Rows from block 3 of the image encoder of a small model that answers yes/no questions on an image's attributes, named by matrix and row number. Rows with one number belong to one neuron. Each number is 500 + 50 x the weight over its row's rms, rounded and kept within 0 to 999. All counts start at 0. Numbers have three digits each. After the name is the row's rms in percent of the matrix's.
After each neuron's rows are labels from the 100 images, of 14976, where the neuron reaches its highest value: "responds to" is what is common among them. Only what is clearly more common there than usual is listed. The data: fractals drawn by 1,000 iterated function systems, in grey. In brackets: how many of the 100.
# fc1: MLP up (encoder.blocks.3.mlp.fc1.weight, 320x160), inputs 0-159
# fc2: MLP down (encoder.blocks.3.mlp.fc2.weight, 160x320, transposed), outputs 0-159

fc1.188 098:578486495482433505477479418500505599578500500500500491500500543500442357489500441450500504500609502500525500664384500500548500500499500666500500446500500483453560500590500454500469508444500500502498600570500500554435467500500425516500500508454500428546500467487536455431500513480486470389532434500500482500500500500522475530440422500586500416495441494606491509500444500511500363523519500574551500551461476387500522391411431500397548510500500477575435531595430522550500560500500500
fc2.188 117:460500544559458525599381537584500512444500482481425567492594494500470492500526497539515502438500472527514509585500486537404492458500451498607463511416489568406500500540500565443551500555500428500504534514560626500500500487466539426586500476500500547520493506500352420494368494500468581581500552520489569500606563527423512500554530500500483416500500500500500500446539500455577379500500510429495500500531548500504468403500577500513500500558479500525495670512500513356540536500500516
responds to: dark on light (60)

fc1.294 096:434500537500609605590438509559429448500536511500557500379519525603500500514560495594500506500686469448481500500511500500544443551516539500500492452567587620502557504500500464500500404500500537493525485500479517500547495439470500500528500488500498541546439430500514534500500461526501520500471500582498500500411456650500514500394381511500551502506541531463575474533532566515395536619524517500522500525488500452585427498500476500612501555490576470540500546490470500636601490522486474
fc2.294 087:596461500589507492345473500500474500500500500500526500531396525515472530500500495518535526500500511536500434450500565500540431515432453500408500428500500500500486500538500500500500500500500611498500500467521500500504627500463335500433464500500420521500500500500500459492500518477500500581601500487487500475536551581340500437455500555498500473500562547527500434644426500589443400471512428592533615500586451579486517518428445570447431509541560500500398500572500550458521559514425495
responds to: dark on light (79)

fc1.10 121:500500507560500500573517500450428500478537469500509434500524500500477529434505530500559500617455547481564500593566518477467472528498503524424468403492617496500532500489441472500578623535500480558509452500538500498386453563563500512500495461484555600587515490500438500441500520434529504419292500453500500443425530500496474459490431500482500433498446448455500573544500534545725451462500472500447497582500500500447437425472500530500430472541500500494540505500500541448375461511500519
fc2.10 124:373488500500500545500509534500418481466443500451500420463603457475500450539535500500471538525494534500500500496640514479443496478551500471426486500500502559496476429500456500439489410500505576355601436449517500393500478500468506481500500500500500479569462500436500522500500602525536500503543569424500479498500446500517500477500553562533571500516438440529500500681621470561494575562605500488394475499495479501500474577533494500476372572541586500500512500500556404582500419500604530
responds to: dense (69)

fc1.110 103:500500500500500533541500512500492530500419498577500422500500480483500500536500479500468530440500529500524476500500500467550471500527500500460440548500578398500500500445530500500558573563500518469500573445407479500529397519500497526500434457500500523507475553324436574500466500500485500500399670500563500578500500500500500500564517423500492532436557620512490513492642441500437536574500466374503500500580582430503545619525411503500500482355478512670491472500500590500500500500500539
fc2.110 102:500500462500489633517500579416391441500437500430453500500450479500500500597524402406444500424500492500540500571494500475500500558578605375594436500556419497564509502478500503500588466538466500500500469588500516500554412533498554446500559500500540500500456503500472515500418528591500532510519570464505566518500500449500506500496505462500500500500466500417500500634577500552496500500511574579524500451497500412545474604465486428447647476482638500548443500433596432524500566500514524
responds to: dense (33)

fc1.94 096:433562496550538517386500531535588555467500416459476505521528511573443500559500436628555532500530453567588631543500500431531376500500500500500509385502572500481500483476474500453430540552570500510613464426575500454555581500500500569500500540500579460623554455489438500565505441500490555500515427591510507500500411442516527500500351512483495506480510439467484500470510539532366550499500524500424395500453504521500500484500500498559500543499500474500486500559529405416500400500500500
fc2.94 105:468402456698533539542500570636562500500394566499500500429407500495466515350478397549500496457406514500444467500500482500500389431444468500479494431584500517500554492415500484500500612371449500569398553503544500391500500500500500478481473451409504479416495500500478521500387488503554508497500499526500404500500553533500566560508500500500518443459556436520559483529468500500548470457525466509555495594500520500500489474511500500536444434450500487462484522500500500456473514437541414
responds to: dense (48)

fc1.155 092:518621500500500500416594500500533500438500552496500500457574500578500507500492500487500500500500632500544500500448538500549500528493500415500407476594500431541500512456450456500500516500500391579467469437500500508575454500500425495449500470500526416500389602500458513446480465425495500500450500568488436577388500500500514500408472543511593446500583558500500500337500500492500405500500602500500500500466386500500581500453500581466500538558557593555573475500406500500655500486503483
fc2.155 099:427582500500500465500500443517524560432410500500432500505520431557496392591414500530546500508473461504500496482576449429458482579500543467445515555526516597413538500512557500525477495570556628474445500581500488507482530519500500513500554522410502500590500500513470481500500500438537486466511508487500538493599596510500500505547500531599500500529478483515500500500433500500581500512438379448493470500388348549397448375430584500517452598508495492500500447388601497484555436567445500
responds to: dense (77)

fc1.83 122:500589417443486494501500500477435421486465465500500505495435500494500352379518516470480528477500500555500464508551500585616594485593565568522498500553508500519460476408555500462627443612381452538610593500606484516602545431480415392457551472494500500469481476500500500502463560500478490532459500498523468448474602500457500511489505543540446499523465466539500488473500500435485533604560525514500528507541500496451503529505606556467490427628544492535500559512500499500500600500461426
fc2.83 118:536567539500517459500450494502498534469495622474421425575577574500500646500480474500500400500536500503513540504472480440424600567425523621451502507500527462500500500557538466500646500500421477425430525478444419500500532552499522500673500583534577500532364530439500475500510473500478500546500500481459493603515500503411506519411500538496500497470592500500455475497447508503500430527440524528561514468553481475496505585502413555581485519545640500538500500574556500552500496504482500
responds to: dark on light (66)

fc1.307 083:626500500467500592461480500390500500475500491456429500508471460543579426500472434522346518500487526576495560545500500500500500461528450436500461427459510499506500500500517444533500500516500500444703519500537530481512425471500500500500541397478457500514592512614557500347500561500495489498500626500531500443509464500571500500500500526500500500594604538500539489500500500646420438500500436501456500457503500443501410429547499466597553500498500564508579500535470472475500560474500609
fc2.307 090:508573500512534628538500475500500473500500500546456500558406575500666425297507444500574500526457507543463560494441565506599500485500500500530488569598514594551518469500413517500514500484594445500430494547500477500553500500500500500428500541546470500532500500555500500500584455500479500500614500500500577469454344393500433512500528500512500508465537500500587500526392488485500500415482502488470500500500631447450500500507560491500615601500500488500502492450500529500500500500515605
responds to: dense (40)

fc1.121 133:448440608468500524595423564486566490500507514500548563383500462525512458500499500479504500481461472593500461437500500503500494549455429500500600504456484557542447513575500509539500417517500500500406537577500500500543500510500500472500528500394491500500384450454508514412473500491455482500493439500543506500500563556454489471571477500385499500535464501560452500584453443554500544427474431499497514500614571473477500533390509652552500393518477515429531453489496500287431432527481430
fc2.121 109:423448500586500564494588557518493435500367500526494332500500411500554470648500414516500440461517500519500533500500566500458394500422500500481448504459530479543516500569564540500333479524472483498500466500500500500542549487487500522518500492500405500522442504493519506441354495500487409569500513494392500500493584509500503500495596552510500558485615645617531500500487500500479500485543463468500500500478500469491500529586500426398500512467510466531474507485444622507450500488500500
responds to: dense (30)

fc1.265 090:505507499502574531500500470492416553432458501406515474500418465511471500606475500500488500500531500488518431491430564500556537680515520500627504500533500472476425562576559526499547500500635530541500500479500448444500585500546423584500500512444490500500498439535599500422375500556397500574502491568500580557436500500500500500512400587500483500453435482582492380500500486531534500539432500500500526447520457523487500500525500590534461558500559500602500436540426513525643467500549500
fc2.265 128:506500469500453527524456500484500457500500513500392546443500337494500639397512502440439500500585420413500507500500509500584390558436631500560524484500544417511539500638500461500448475500480424458460389526575493607516419463500430368450483559500438375500500409500524500500500495452500532525464500456500459546545461413514468500475500500500500500490499311451500500502500500451500466487502428500528475500497500500500448437548426500500500533481485500500520538539447500437525500518500542
responds to: dark on light (100)

fc1.72 101:600500383500436586433413467513453475498500586557410535452556487500500522500500515470500536490500547512646474532457430588472379524517500500500394475512500500500521427500500500561569524523459459511519545592583494477500549604597500368577500500576540541489463500500569437500501500538442408468500565500500500485455500500500335568463480500527598502440501465409500528489500500500477457500511502500500498589500494500558528371554474519539517437549449500465500527538584500544521607500494477
fc2.72 088:500478463438526487499500462573500500393500461414500632500590665414527490500503500500591500500525553500507511487556500500500500500500489502438478500506500500500565625500500500574500515500519489508525500512434404471442611498553500633565485532500501500500500500463434433534500616492500595515577418395481617520473528460547500468531512500484617561534489359505444509540431494473460412538470546397500427500500397559500494500462446491471526500548500500500573502503500500575526561577479500
responds to: dark on light (81)

fc1.65 092:518505500391405451557541515491617494568540622476567558533653504500500500568407496500478475500480510572518500525517544500467437500500500427500457413532500594497491500500454491549500500500500443500500437564500647500500504500390500500513396506458500496570500500504554500459453560437532470492584613432459524477541500380478500500446563616518500545589507500384486497549413500500473500478500541500500654500500600500500500500457500507555500500469500500479586500500419542500569479483449460
fc2.65 113:466492579449472500472500500500534544500469500512495500460500399553500600534500524561438539526500500541424500500475485436519526588469578463506500500502456500500556471500533500500598477489525500500477572514490500500502544528500456662528513588507544483500500500498481500505500543510500528504426536503481450508607500629517437563365500500500500500536500500500528500500360388500536287613500542500500516421465560393550547521500500637500564500493440500438508500342499508500566500500500538
responds to: dark on light (91)